A small contrastive audio-text model, trained from scratch.
Model: encoder arch vit, encoder patch size [32, 4].
Rows from block 3 of the audio encoder of a small contrastive audio-text model, named by matrix and row number. Rows with one number belong to one neuron. Each number is 500 + 40 x the weight over its row's rms, rounded and kept within 0 to 999. All counts start at 0. Numbers have three digits each.
After each neuron's rows are labels from the 100 clips, of 14848, where the neuron reaches its largest size: "top examples" is what is common among them. Only what is clearly more common there than usual is listed. The data: chords played on synthesised instruments. In brackets: how many of the 100, against the usual share in percent.
# gate: MLP gate (encoder.blocks.3.mlp.gate.weight, 1024x256), inputs 128-255
# fc1: MLP up (encoder.blocks.3.mlp.fc1.weight, 1024x256), inputs 128-255
# fc2: MLP down (encoder.blocks.3.mlp.fc2.weight, 256x1024, transposed), outputs 128-255

gate.298:486503462530522543442391475576590488482546556466453460453485498555535468553498544524525522498501438502509550546492516482487469476539604512505536508546498556527484525481537520570479491518520481535566502530522460540443545500550487558412484515547559512488552567506516537445492525504511530462532494482501481528500534490510523548550517464490525416504563497576506455542499482539517577455519
fc1.298:561577506426503539480511519445417517572445433532566529491512477478501535429484502522508580494499486471453461490497478442444529521497466536584493550460446457490473502487516547490561558483461540481449520441487526522476463527447495460566551487469478461504519474532474487514541503508524457537513524470574488481487479491527514479502453541496489530428466507463460511446549435486504466455508
fc2.298:566551510603561486529509484447508472523522474515509514505451551553548500495529431570541504464494420595475453483423515503488518586490554461541505491492486523517450548459499471507506464470496508463482476446500503492449420524479480525488539517501511505393546534492481492499519466485453532449491464515537436542515468459473552549565540505584500518508510510466516521463488500471471468409506
top examples: the note C# (85 vs 30.1); playing: arpeggio up (52 vs 25); root: C# (30 vs 8.5); root: F# (28 vs 8.6)

gate.263:474466516515571461548483443451563524501583602480520525429511449486501486502433516489462484460475537480507508497504504543413544461494459529509563399521577492477466491523501483471509496577504440449517505497482501549567505524583487545515487529490537501515545498493512495445524503529538556540434419475528488507577490571461502528459491429542531481501520509517517508539549496508520429509505
fc1.263:480503509516512440487467439488542500461568582545519499447479470510482498545507503496458534503546530499473497485442434471425541388524529499512504441505548511470504521467530461519495562585479469404493461523457439506522486512554508528552453463416535478496557553490527528474575512487492515476448495473562491513583497567466524503472457521509544491547539483560516535521587522492557512457549
fc2.263:586558470534505462457555460553510438472465482496474499495519530482473476484503516528562563454442455472538503519547500473436546447524454547426495495456521487446534457531524535528493531575534497476499503522449545482475556453471457517530503556530552500486472506462536457408524528509468534456613549443546519483537493487571474538495471469568452491454457513537521499557461568547462464563532
top examples: the note C# (91 vs 30.1); arpeggio (79 vs 49.3); root: F# (33 vs 8.6); root: C# (25 vs 8.5)

gate.732:555458528478514443522514487440475464546488506424536468427483473547508528563498491491514547465423516484505462507466528551549432556532556467534515454446442510529533495444544482549534481507505459497481492456505489486530493507570525473453530463516608485481467521460461500511524390537573448465525450477599433501454489502508592502482511454437511455426540488474488509528443478502384552476546
fc1.732:519516508472510442498544457509512491546470530497499489414471498475479552515391506495481485544461478520462521457544474509562441545577493485440522538466491545549529509451490439466521431469539413562537489498488522508464507501475462509476518436506566449500393526452502490514534567537529479447508539487561451526451490494526493512517505475512556500428507547525510523526496486472353592488520
fc2.732:486443515513537545511467555585517484508449502562541429537465572527500412448504565496503446481452526472500489494489418449491591532476558499547447533445477479542499545540508488507521503447555521548483509522411470541528504572418483419513514512521471474539510475500541510553477517467564545480463430483436557485490502486494439492520549440474477480518501451553553539451518453514574476499489
top examples: arpeggio (81 vs 49.3); playing: arpeggio down (62 vs 24.3); marimba-like (31 vs 8.4)

gate.200:519477491554547480557460442538466512509497567547558420445500540533513516476499451495518486397575493436474525508539489479457474478520548519515476502487546503513529508484487483488561477489444523505547522533402459485537444480438410485494528444468489438527545516574524472458518413469444477580505463478541522473545462578528460454527458517503508423478482489504533469455508436473470507510465
fc1.200:534556533523504512511481529534480391571479471511507568547449449534496515499602498531506503464552484535472501550410515459520460539502499531563505462531540540463476444450500542482543499533549495481514570475507498473541509467522534535495526513519524476501534480448549511461489529460458534519547587552451454460543480458527551507562470527431510487538455523499528484476443529458540483560521
fc2.200:460458477455529476481544500560486474457519550521559444506504569476473400504520517474565470562491468497471496526508482452491535456529507441493454573558493529529558486556442492486535463476534410479492459476558536513484489506443478401461510463482486513476458497441475529478446545421534528549534465488537472488525539534437512513532507419457460550521435496513510525497541500533536482520501
top examples: arpeggio (80 vs 49.3); the note G# (76 vs 29.3)

gate.206:503508563549472482502550523441535552545501488468511509440444550564481540480483495591555557499534493536490565574548536450445504476489510522514494464528534553537543489541486510481473475543526428487498438494472495478525478559525446540517552526532495447489546500471567494430531531506461471526605483583486458404480500462454447436521447527446484536428510573577496533523576446473575465552502
fc1.206:484473566530526559444471512506426532516509456508523492537523524557479509503513474528518512514410429480476464538536587526550497538416524468481513519481455492548582439507524461491476427470410474491466441505482483523530478445444473507538435470468553499451474493530530535531453496482534468587459476508488533463543444411493492455516499504559460437470531508393460516506485473547535521533527
fc2.206:536537492401497526551493522504564567542487561503586508461533461505468467504498528522488522509495536486491527511562538420494509496518472630478507529508495513479555455504444520557500479507395490526496511523449535487581549491510503434514411566539519466477501478449468477502494517511493452558411492502514502470481532510524463531409556464527502509507548475473498482440506492425548506516535
top examples: harpsichord-like (39 vs 8.3); square lead (30 vs 8.3)

gate.518:468542534544558469521487468495532520482538502483477578487466519516524512487493467532440427467515445579518556494518581459497447535494427477467488504455497542530491522487521443431537509463499524486509522513594531465492481527576495467497530561558536554506510538536465571487470490514528519438511452481467551441599541487510553498563474538509484501532511495506455563575520463456461477533509
fc1.518:459497510450511515489572430481487483400546418448485504447573516484463467516444473516441506493476499516519527513509567469517491485456491541508540472537493512526461546455451477571464514464505538478508489537572559420523568523516492533459551524508563545472525516508487524505510490500464509474540491458534508437612528513532496488512516563469513463448476479551521472480525531544605569563461
fc2.518:500516454416430509482536546507438484580460498487575468485486487471496613517501430469524508502417507433499468522495545473472441540464550550512512501558490594563507516513574547467423580514560561572530513501511465530519479487434477503497538526519525468478504463559463487516518474507575495485434556478583535495409458482478460553506493465536573440522589494540473510473506475574519537538491
top examples: harpsichord-like (75 vs 8.3)

gate.489:507564498472474554524540511540458442517549496488492461593478437562493547527477485417482479468505487518483537524508530542532499461477528476472573479504504443477564542455490506483496518482485510513509490515439474528525478519459485492492557467483479481425543557492461462447531567564422510445498507538556484453521479524537561553494475553465487440435599492507448511488528513497506514478479
fc1.489:505471460411480519519566462491509419440546527428572481596439538451496476489507511539478514518549495477540501541473501479510490473558528412500540528502461547497490570490464542446537481484489546514518462503471439530508531543459478490506513478527469505476577507561497518509501540494390556435502472533469507486615549540492574524453501498516520494530545539461516504523548525495512512475473
fc2.489:447543496576554412480490548488518495535492529549438481519469518563447508477491572549461453530485520519462493582439490450582582543466504482519550581570499472483531470549524478551462541496580539474411473478502486438466554539513491480453556482460500492476473508444545508513468564542593555509445496537526510439358550478472486486552505503477528414529473567497499484517467504487528555512539
top examples: the note C# (73 vs 30.1); the note G# (64 vs 29.3); root: C# (27 vs 8.5)

gate.87:483495430470476457483466476450475534486524505460507483465514480540429460505453567491471438452545478491440483492462495524466511478482468455575485551445471532561527462555556482502476474480500521532526515493510484507555510489515464432459479483493548536518519595495492473547488522444403557557504525515523502469481462465527504553466417494423539531520493509503527495494502448544544522469535
fc1.87:490494533508516477469482539535535548523482445503513499532602490527526537540543515492466430472524491535453518467581504498518468486517496527543527499522415526484461557460518527484494469513497540495471518522499549468510490528555388482493555509484535513503447485529499478515545488508429477498480543463511521465523492488494492481504481468443511495519571541574491521562441518532462538549477
fc2.87:508544479493565561530443463467553551525443499419474565583491455514552513495559505504498576498448488491482482567521531443530499477480523465427526476477535529462523411456512480559489548455580473541495525575503565532405464525543496534512505488551486489524506453465564513527452437543481534492508503454471440483490493536515592504498464469440521487472465497470551478505401598496417467521477
top examples: harpsichord-like (25 vs 8.3)

gate.314:544426492518513482570517451472594486449496548444494480485456475513595536464460570424539504555496554509474490449479499518474446454561489486469525563498478424436520560467411518489504508478506574496518483524463477515562539533486494571556522518491483516518548514496474530460496483517494530591514507481443466477470524557490529504472538457562508484590466492507551543514501425509540500526505
fc1.314:521448507472477491548508530522487535543597537413528514502449462507444497474505554422540476520545504492501523502455524521505521536464478456472498502547531480470485504452428513473568506439448459500501492479523438442559592523518538516571501445535555514472554544469473505489435496446515552482419439418470454492553440456474520526446493470485496406497484481469486478552464381501507541502477
fc2.314:421443502467533485437506460501502538546451500592544564483551534507487484531475491500476555500481542475473558485472504468468471388498494409560406493486521544522516491472539469531482481466577495444500462439484457500488529504527480525476462497538469383457435447541524536513519454489484510571478474461495453462476512505486493469537540562476535541503461500416467514555508527518493501542515
top examples: harpsichord-like (52 vs 8.3)

gate.73:539502420460504507510482535533517483522509462511494473516443418561533453492505514529455468464439525490452501475528431568503467511521450476492496547577503485635484520532486515626484454556528541477511511505471501521510519500586527428479454496477465509531494482533470488553590567579517514519501470519579386528542597448581463441482504530459531516506477475538497431503518542480500509514462
fc1.73:446473521464474507466564502455430475460449464489442532471486538521451425478530562502606446506482461480528544503512465555462523505501446546471570532490553573498498462620503465505564580462530468523545572510572481458494481558496512527491567557522535484529549437521482514498536478481474520471504558489546568455515495496489557633495433450495528480542485476510468519467536503532566448470544
fc2.73:416543536460514503441513512495492450574527472537524504540465463495509518490542571473543443511475457492553491503499502513547507544519553522484442504519470547519413519413464434514514455550489451500499527502486494504504561506498534441563452571476503476503528422474531447500519495445507495461532499467523397497553459454512420505488395474572522517501409437493479521532454474434507516435523
top examples: the note C# (60 vs 30.1); vibraphone-like (34 vs 8.5); marimba-like (30 vs 8.4)

gate.167:467494508515550505542473493488442523508438523452568452506449476571452536520491569469507508454523509493493489530515445525508442569530514498528440512521495482412364433485470490509547530487497506488444495443505467479474576596547548508482456502439545473522482537526512467545514519516500495557483512499537523495454495491509480493379523498567584461508410591520544479507501506400454541466520
fc1.167:509519473493489519500533511414496496465420526474460445534448546553499441467539537490502511504490477570453526496523482504500510548502542487532558529492489549413455449513509499497496562459452521495441514477485505459465510591484516516497469506452575453469477500558534420531519476440549436540553518473569481430524530484488472506446479462544509483489422538474577521505488476464501458534526
fc2.167:569430550536527433520432589538455529511530474435494539422482448555480526527488549518478472488568497429488417425489472508496526477553460533484465468497508468460523474539436534445594438518480468467469447487511499509546507441494489511559569441463491526544444501431434511538512526472445569492457512527474511474478528551495538486503493485491516485593522504547498456481569535427476446479404
top examples: arpeggio (80 vs 49.3); playing: arpeggio down (71 vs 24.3); the note D# (61 vs 29.8); instrument: plucked string-like (28 vs 8.1)

gate.722:505511508475594521490505526474485529492490548509410503560495514529511499479531486457462533532507424456485484518557474501476559525480523490507536501466528438543400418570545496517528511453457517510500534482519477437426482577488509536523510519508526436437430488492456408528516486470453457542511396456494464414456519469463471516522462534492541522458487439522514538504490493550493546561561
fc1.722:442524464453464544489516492518508522458516488467482470453564521425505465434437445502512475506505524578504530488503520465574509455455467558498526475501476493437567492556555483473506519493519492532515485525447585525534501396449486469493491433505488490626542467537465462539517451471517534507548513469523473508482521535522561544562496536481453511515487421464530468507472523491459502471524
fc2.722:469550442423472537524466496458504548556564512476502478524505504463570487493542503450544548486533434624483548584545527502501504491434547562543557482483526478523488459519549498524475544564519494484459491517523465434461436476458504431464476479478548520414525550505488435503501542452563498526489502479485446524461476545437519479491593460508539460463456473428562462527537540529595550530596
top examples: plucked string-like (89 vs 8.1); block (64 vs 25.1)

gate.676:575456521512506444466457490497507507446453476528474524463441533459469444473551506491473578530515492504515551474534425460471487512560578493558471512462528525512466535553554532477484440503502421483476478457513530476473445426472400460554481477484470531482453483563575492555485544500438534565547493468501499403432468488449450486512457471524536502549512536526536539462471493493574560474541
fc1.676:516458488487588528501469550467501577584492481537571436522501534531475541550445440491613463430481502489507488467524511578444436460498463508445477553596597499414486475456448516523574508530518525535518510506500497541482516537603498543484497416563595518493503496545436468434506547463467498513487483611508480522594511500497506475466483480438506485478519491469456471517544519556434455467529
fc2.676:478509500469465533518462614588499561449510525497450527484533514493496448454519505521467461492509500486543507417482491495421447466501502567449486479505469453517382476563625494515493576484518488483497486445488527483540507498482409474571535558501585491541513548463529575534493434475413519549515417544564509502483498412485475529534470540420448558529525488540464489468468531468522524456488
top examples: clipping (27 vs 8); text has "clipped" (27 vs 8); clarinet-like (26 vs 8.2)

gate.176:494544489549475555503484513558548495537505448484611580476477521518488568566484526526518544490517482513527540456467504487601521456485479440588516484532469474524502504499433517553546454422486502490454459528458538447535488547486495478540542437469510469480427421465476441458530488458484501565509507555512496475471567443532502467532498490461530535473582497492444455492440424610509546582491
fc1.176:566541491484544498496492431516618473570548453485477539489558483490494519547486486527486534512517544484507489472432435429536525488487526480535461512547497466470461447427479522495498444515559500532503538478563467472524475479455506458481534485472446487516463517570469462534494438476505501554466494579504491535483484477519436513558487486497448462532481478489527550543458550492537562534550
fc2.176:505490485534529583461454520495472520471514444470480563464451509479470505400506460526529497507486503447529478522536545455514516495518473491509467552480439467512511475510518417459558499462474471541489518469531441524520490598607542534534550522474544481482455461499523543455488480521489567468569530490477483602515513475511558523489553522467495561399495453467556470502535424518548447557497
top examples: the note B (68 vs 30); root: E (31 vs 8.4)

gate.149:502508497540446478419571492535484524533578535408523505489485441474543477517446436514474475474485460531462528502540505585450531516472531605469521548516592464516467547502473496479493467534545522507505489499564497500495520562482496515526543530546482526519469580518475444462491615561535422503521463545469515516507546446479504521482469499483502459424496489520459511460482487505470472471521
fc1.149:528496455514538530489432410479509431456481486521534515533491497563479541468512607437522502530499562491487495490466428468466459391491552473523531460482436499526529436546508520541542469492481445567447464502508474461496523518508462539493506523534487444524530428569521538601549511514501526478511550440540513487468380508451462558522462515528479486574516490437559528510546553465541503444491
fc2.149:457466465494534537526524550485499452531467534532519486466464474435524478514579523493505564498515477510485501469491484527457514505491491448499475542475468529498505493458494478469504510521482453487511462494560512487490542509478463442469500417518488538485446517494493461448488496456450431460467495500502526426438582493492541547512497525558480514530540494515498534461569516464470467481512
top examples: arpeggio (98 vs 49.3); clarinet-like (49 vs 8.2); square lead (41 vs 8.3)

gate.33:520520506416472535571530497573458507490538430571469480470490535515478482440497548462572481485552490476547521545540463476456516454454445518452500535528499503436485524515465535444491548503507491487401472561533512460483505503474506419616481508408561463470508404496450493515457506526524542471521481451544519506494517459523519483494480548454498473561586480545533544540515468456459512467540
fc1.33:483461527468484491515493496459446447504520476469449477541476504512494500575499558524553514443411539485427498455464500566462451567441527549466496505537461510565493493485502523499482455486488448507573513507497519529498433520482486454498553481500525521518524486459567516505509520575507626490505558511566483647451560527419517504416533425531479528455486443534474456465517554568460432524522
fc2.33:547573509462416476569498472496437487531429460468547424531488604586407480537499519485509437494552517486548488457489489547442477549481505492477462465474545464517514480442507487514506562515495504534508496588446488488464538508501556516588575524416461438573511561519477508512453569530502510470470521503447498514516482493452502574507471431470527534462495441521526499566449519431505448465483
top examples: clipping (49 vs 8); text has "clipped" (48 vs 8); organ-like (40 vs 8)

gate.412:491512514493490533463531436497506524520453515464594607455525487449481536535506470549489485558493521436449525512532463497543509478446468526487515496484424478534492522522440518484507433558562519413520512494477519510526507505473534518535514518507503521534555433510464575492476499434431454484509401513551589459521560511519511502495414477546418520564528481449496469426487515561576551511550
fc1.412:395508443518471554426423461533602534470597501519507548485451514521503497466570530537511432501555511466528513457525534460409563481491490499490511521472552492512518482587545481530575524501495545398524430553509494542450551543548490561532497500542471450447522549538455514476440465493523489575436476519452390462508509526492428476452471485474540540474467525519523513546520493562524510497542
fc2.412:421473447515492507495508410517488511584461502572486500554479480510494429429505570490501470408474489532509545499518450486486484474531493467491515502519467513515391419543461469437449514554527493486508522520501464540481531605451527544495523538469503466470485470527440569522476450569514416492434476545430438488558531554453510479500496518560487490497497538551484463543533445460530515527513
top examples: clipping (68 vs 8); text has "clipped" (68 vs 8); clarinet-like (29 vs 8.2)

gate.557:472474495538498515537457467510536535532350519479490573518448549455521430490467460475541528486501511529494518532511512528450530547546468458545530581506434552568447438491506495423427474505515443463513554558588499519449513507512552569560460501436528475530503511496518504462517449515502483451515516547507465461433459530481538477523442545481520542537526479516561413526520555469568509523553
fc1.557:466529483462524481530461467545440492464524538511535423568505551465501483477516463519524466537580439562474526563538482503526495503512493526491488474426535475502496431473483574477414553490474557465464518503516474496503562462525526476508508497541589513497528462506567443474471551470471514484499522551541429468494522443496453533510505544481565529472459467497537539460528489507514518398518
fc2.557:445543567523494438430502485526507495502454513409577442457526491525505500465495518481500480480485476559594499501507545486461592503496506513505510530478536483479484529413514440564474580515454575459506402513487442528575527469477531592576545555515520512534502498413531471469536523497477487493455407599509490498522520489486504521520482547495559477476485423428494463498495527491502459552429
top examples: plucked string-like (69 vs 8.1)

gate.525:472523480492552465412519546452518487493456429532521477500518512499516450510560500430493530526515509452553503492556538474509483530493509490525485539505507463442496498525522589481486498444449496555481596527553518523560516459492530512544432482485523439545577491549550504442473528536453550511506476468492476476529483511479512537482520534521544542468450517496506503422478509469457550490515
fc1.525:488406509487542466453554518473521450504475399469487428493502517448462503504478435461452486526448510495453535541494512500506525482529477477519428534451503451543531541479498423471473440512550476537514615434449538472533467469533457498495556560475492497474525545476470426517486545509551539492527587521483520529439467535491550519482525523500542548530477530514482494455532550504443425480436
fc2.525:475557487483495479495471525494519570450485442503524524559508522466480554479535434447491559471439553569475570511468527528511522578490476538471454536524482490493484521470535472477489508490520462514514506512505442527503474487481496422533531589581535461485478577476508509530450499528492446458537561559482499481420462505554542583456456441510495558493525452588458476457511430503536444469539
top examples: clipping (32 vs 8); text has "clipped" (32 vs 8); rumble (25 vs 7.2)

gate.544:556533539577553538536582503491446538569510502536493519453505558457539498558540548561567486433483511483492537421569497518505487551501488497444481491469503471583497501462515393518550509543418476513486506508505453493510465551512500528529521479509522571460497511463493531484538516552513466474500461501545496501547537499453476504462437522527491572494486512491526586574468563507510490452502
fc1.544:489466527540498531548527524462488520574477508503523485469515535538587500526516570480536545532516496408509438409420522451514508539524504441449523498468588496468520520485566478534523498515479447542470523506501484468509526518501481421498538511460548575518505564502466542490524464521466478443492509531502502532560456446506513469479477528467479599476518543478429502575440449487527576477489
fc2.544:502491524472511458503502502479510520465577505489419462462545455529521521466477538498513532471473539536560530496480475470546534583482470528521538474519498520544544564554468455409505508514452402502509503481524496460556459429502490456474497554431466416506524433495463473486515536544516542495532492532436499501516511520507466497516524550492530505503445585501506484507495430457509512477537
top examples: plucked string-like (46 vs 8.1); muffled (low-pass) (33 vs 11.4)

gate.421:446503437496517512554467550528556436492501522486506472484560472556556434552503509509467533463484480428501463462543401491577513542479510454524492497553502564603501541439484480500472443548481497523524483460509504550504517487579515538449459519499487439484432535486555471496473463463525487471475423488459364488514478500461375447455430483525521503510417527544470558437607491641522472478548
fc1.421:533534493508519564514541520435534454447526548456486534528529537509468459562595530511476484495447457482468461513521494537558534515498486574500425476600447562527508526549464504516478578410449446488483411479529442454488477570522500566515544471451581494534501496538556519456523488517538460484521497510518441520470442591519415493408481489514566533528496495483496540408539526576507515504554
fc2.421:553546469555492501488457502493479475487478554502543484506430487546491499527579430492458476530526474522513482513481498548405562476503521430532536579583488515486505517492589540526512527443486532467462567482470462555438496526486418615485470492500578480524540476499486507471547557539461521519513453562425491485464507493529530488562513529515513430522462483539507497534540523437463497508452
top examples: the note B (61 vs 30); vibraphone-like (31 vs 8.5); root: E (31 vs 8.4)

gate.22:470396489480492529429495501484541530524510456524549504463517478610509507468550480487432527481530493440530501517488490477522481510462453452570498563522490501497436461530529536468542464513484576482423554556534482497521449482440474510483480479448512473495461538502483477474459500538473533516541501466517465492447504455534481452545516463512460546424493557556583477410520502612499415567496
fc1.22:496526481501506522465540552424478483502474529483475477487508540509525489545491450562508477547463525497579470436505524538481576485404540500485453482432493507496473550460504494541466497492448469589530585493478556538448493545572473571492437523560512462497563512510490470527501507404481483513420460448538479512486537507496540485466509538404536469585483507452505537549452525495495526488495
fc2.22:480508486467534480457503497486576458475488451491559560480460485504519484580499513483387449451514453454524572549561511432550416471476480518566569554539532498516549516472507519521489524531479512455489471433563463455513499457534545501484502474482531469478476485558436484457490443544483490436563515479465505509532494471464455439492492477483488502457503532505515482523478488555481556515473
top examples: the note C# (88 vs 30.1); the note B (60 vs 30); organ-like (33 vs 8); instrument: harpsichord-like (31 vs 8.3)

gate.61:418498499440460503454501410472475553519486454501472490570447464416486426519517453455503490565441529494515476632484482538534500529510538530473502503558484543424453535459501487489517527575570516536450578521445452472500472558485584549515475520482535442517452471519488485458494537544514465553565508470569494471469516531506447504498522561565568496462506514431558543482499414437492540540528
fc1.61:519545460499505526555598529447493476522441492537481442476468567501443545519523484514491483565525507484514528580501495463527544473510480466451485507463521463521530461467504490555477551504473492473541428496459512454463525493477457461492549493548511544509403504558480513510508449447483465503517502468477443397524551510525498571566505435499434535442502394510463413493516470550551439497481
fc2.61:460550491491498506515508440469459547534543501486495512546447476480472491422506498474566528565419515504503567563492557505479516505492530546554534452512500460462534509459515532531488517557551509478476531544381522500569447505460469522463441526453548482529481515526474487450482522441513492617561439492535472439480578483588524533564483553485469582439548513450489443489522406474529507502559
top examples: plucked string-like (58 vs 8.1)

gate.537:506445540452455533537522448437518495454406470494557502499501501459469455572518537473560466518543586566489485500510471509527451387506467482534501522488513578479561566403525494586567491473470515502477533489459492542509477477437487537479570493493515501468477512532522511523445454605423442482548520493506539520528529533463440523498513536448584482499517550529564482620501531550571402524446
fc1.537:523516481517540517546560485477469413516502483498448554545520527502437496530532514438487479442487499502548519477456523531479508527498491585464481565447526548459494494496534510447541538536472497462472444509515478445557539468458462511429525502438480515436496522453458428513504481529501509522393554522540496543491535426475488453456502579493524485437423552515474571425506586526480508459525
fc2.537:517555506472515522476536450477462530511447562444499523473488474480531519501537513541432499532486469516481529591550543497527566445470529432443521551475492466531437498426538511564487520479510541473422376469484457516494558451536493541508391483475561530470565494458422407469494507500533480531513541554531507464460509499519548502400497509443451519486525466531567494446474483490549519415453
top examples: harpsichord-like (40 vs 8.3)

gate.330:483484458479535510452544501571469480526505523472514476576468490474506549499535453503449559455475369497521427542565500444493524481564459563566480539481461521506430460516463500489481525467526404489496503577500491467470511533438548498557507551492530500481472542562481519529505502423577578440444442546533476464468481519530552475503486535489562532511548518501545465482534462478553514521569
fc1.330:410535538425454529527460511478528487568526537529541555519482497529465515429446466460544498533436577547455408506496487574492450499465464478547509519518560506555538499529491410482478546466505523449433509475506550494440510450500486474506517462464572489480518488374516472590461490502516500500538523577549551476516469462458509543481478485429540534436495465439480460493587571495491529548573
fc2.330:515576578568449555537505499485448479514466493527488519441432464474448492447434519467505500497497477474509549517524558557494500505489514504516411515507481463529499556476486499517495494540528543568488504478554512492479561454521517548483526580512505514473566408446563551407542506507515507578505454524478482543570472525406435515507449550491500448499518530529532491534589435476493417510489
top examples: plucked string-like (48 vs 8.1); electric piano-like (36 vs 8.4)

gate.702:547510510464524495522411437476521534409531531458475451507521506477482514559490479451450464468493534502454433523503449474472440535446538460501574502523438483496546444427489508560554531440603509487531426472528412461411600494568466462586487540503509486524484487464561532522501507488471454530547537452483497495548465490544530508477489521505492505512496458518511525527544504579471491549543
fc1.702:466548488506520551459526548501521502559497495519541546473428501535541516491444501558554519532507496471512488530547561502498548515526516460487417552465570499506434501517490551453483406561459491531405486532538582513513447516458532525528490459495477466548494566521494558500475426495586447498399522592538510553462501584474504482538543471522493513461525552482452400424505497443542506419516
fc2.702:466505444437550475513515403440496525496402495521446538461470420494549506548475476577448476532480591461529507559521562493533462509446511494498496572475573503500539505458505508468485514508563532468509560523526471520450538469459466526449486519516481572501521501539565488509515427488508491465557484441518511456505459549499530492550515456488500518456459502487507504475459457529454514517535
top examples: harpsichord-like (87 vs 8.3)

gate.504:521513528479463501589497538555490463456486548525537549460492507507466492560538509501467534520477457446506480527490494524557487489538550451545535448531422523516481479471536530509597482457518533478449438518540571526518475503482464488493470423525572507533496468556542426535515506501487453516486505463485427479544569518511567492491488569469435524546475586516517550430487548418519526583494
fc1.504:459501465418499439519497476488526545573560467505488522482513484526537501428484480498502522513512555528508478485495436520434474474487533541454480503431552530556495547515486513446471484534513488481548576497457521488529526533504573516462529529523569531516499505479456518495457536515452529562551472449485531576434517485565518457515420410507458473541514428512453429604535492519479550498461
fc2.504:512504554523552489498482448478576558526551565421503510511523477528470478428442475451414494528548499513478483466484530518526536522466486474467538514511552528507473530483524575540467585495448535442485481503456530519535484455397508489515429519482569535429543532509561469524473387540417464522566512419508511561468534537429531477500495541484462541550575523429428509489562470509517564470453
top examples: arpeggio (91 vs 49.3); playing: arpeggio down (80 vs 24.3); text has "piano" (38 vs 16.4)

gate.474:530512548476558567561517418587443559473537506555456499523558493477565555381581517519509482443531491538470455571443503509480475462552483499518526464455501485553494449493482567466544487497452539463434491590534481501518539491482446474489527502472460532463541486521556462490577554490496490456494439475433456485540454513490458507531451476568446433538419510464488528499488517523558561545498
fc1.474:529472461570433423553482513524465426550506520465496367498473496503483461506512587561492482445480532509557515532526472485549498479460449540465513498550544511476427525543466558492515522513526502452567463433466519520515511449536573524472408500531505563560473528514485508485481491487470554530534514490456588562561469448534517500455510519472540478517460551528494472463468400533513451508523
fc2.474:526521499471425489491525507530509451532504485447486448471527479497514461398412516458532422468457410468473582395435485556502531457497525483510499512426542509500485506523489487485485452504555515513467480520532523504528513454519506458463583527504445498465526531524414432470486553450511537450508438490526474528535507465489467481445478479547500427455578464471507493457552477472565508495442
top examples: the note C# (61 vs 30.1); white noise (27 vs 7.8)

gate.453:478436428535413482428467452554535515512522515499503473493538539553481450500484584569485461489467493496518485489463522583530494517438493476481512564527518469514379480497474480496446441526439451532548573472523538536488505456498506492543496466456467524491530508460492526529502577537549464475497515483418501487494516494477468525567568544505455491475552492470504475439505509426480567505519
fc1.453:503502544516511510454532550509445530543522517541532508486494465463482481573528461495436507505525456531457473426509539539528521437525537539484490579374591514496509529540482497499500507514431558541471511519486474567558488497477444494549470553475458418522523507498498492470474519488524544474447583495543541450499494527437533496455449565468517502521572594580546520466588488518461518540471
fc2.453:474548467492457492507538439549493434478476516529469517405489451571420526539480456439414485455509560490423536486474499516413525538554502460486486497518507420472555510491508547454487495418514516514441464512540468524473502501553496558482533459488468475549523468459521464468552503537543542430583526392392507513517473457559422511474550509505447410476491589512478507500544499490509573477539
top examples: clipping (26 vs 8); harpsichord-like (26 vs 8.3); text has "clipped" (26 vs 8)

gate.100:541502523565495481467470447438490569491444517500468503548544573489552496493493504502509504463449486513422526535555483545560416540572495459543458504480550461460471544499550536505507469446536493547531540457467408553480551487476541447581444537478578555471502576515514490535546453502535428508463456502540532514434526490577552498453465530562498540570539538495533514511453471493508535462513
fc1.100:492473489484496560599524536540472486463571510501565406488500522524412462436539480485469477532540459536550484502439430471464445489459466540550494527490511460530468510475512531490472545532491496517452413535550511447478501485440562513481526452522451484524520494492504478514495482484499536514465531482491446553457476424496431516433505536421451429439581538534531518466554497547528409551477
fc2.100:558542552484497525493429454505476481434548543504499492534531540472385553481578531497483476492562498575516549550468491475479505486474503497526462493507476515424519467499522488497538563545511524554433514555435560472438543490466524503483457523499500544502517476513539458481539412440430443516518556505483512562517412459485554521442592470539406477446502494511504470480504533578572439519560
top examples: plucked string-like (89 vs 8.1); playing: arpeggio down (51 vs 24.3)

gate.379:584542478443489508420504524528529536521597566498503512502531444524505543513517468535510550454571506455476463509460532482536463537491527435509566471476504502551494500454469468477551562498453505490538514495477505512526439538559527455458523374438530519528502469580530561558433432511522465526497482488478491476598485481504523490504515504494544521467473480480479519523520526517474528545420
fc1.379:466459540522477529530563385473478492472511455432577493491501539531466461538465533477508479498428561519536584545528489512480488541584545506486493528526519515415547537465477511502493466508540484543427472495502458473532556503521430453513439487520536468453502479450494471519514515447502516504453500515448531481426477529438488439505481475477448482479423480513518465506489448395521474499494
fc2.379:493525489486565479560457522470518523475559540612529468552500473436567470504492425486550512510462496532490567474508472523514425498438435469496449493520500497490524516480441520475521415508549449474565540568472531563551469576510481456510496459433534467557499566519485502487572467504551504470499508504558439511532519520495511471472512484554559471540423459462594555470540596478497557516415
top examples: arpeggio (82 vs 49.3); playing: arpeggio up (62 vs 25)

gate.198:523446482552455446427459424548516547507502505532554443462488540586519562528463557502499475464507470564463457448519506469487486476520502434563511560500451530472517458444529528473512492584479497485508469510438501479494510564468508499509473415524501541557541503495526558517478480409479517538498481484480477507482584464503487491505465509457511506547454526496454490508497519562518450525492
fc1.198:472498463559418480484480595550501497472508454494499454428484483476510469502479478522519553461497460488469418466457455500407559536543572550538467499434561443531521487495526515404438438529457508520533527549495565504499513434520422457507522519493502422521506435506484441505528459476582491477534522540517513485447472500550486535484517557525478472491491466536493535491478451403479545481479
fc2.198:473509558503517484490496496523516506492485465506531471503489592501590491531493484525418568489506486507487447518469527484477520521505536566503452525420505489510519529472453485544449517591428448517517473440479487543442456479442455454521510468540528480498484545596462411495508512456565531465396557522523506451528456540544533413545483599501504494522487507544451480434537508485516501414467
top examples: clipping (53 vs 8); text has "clipped" (53 vs 8)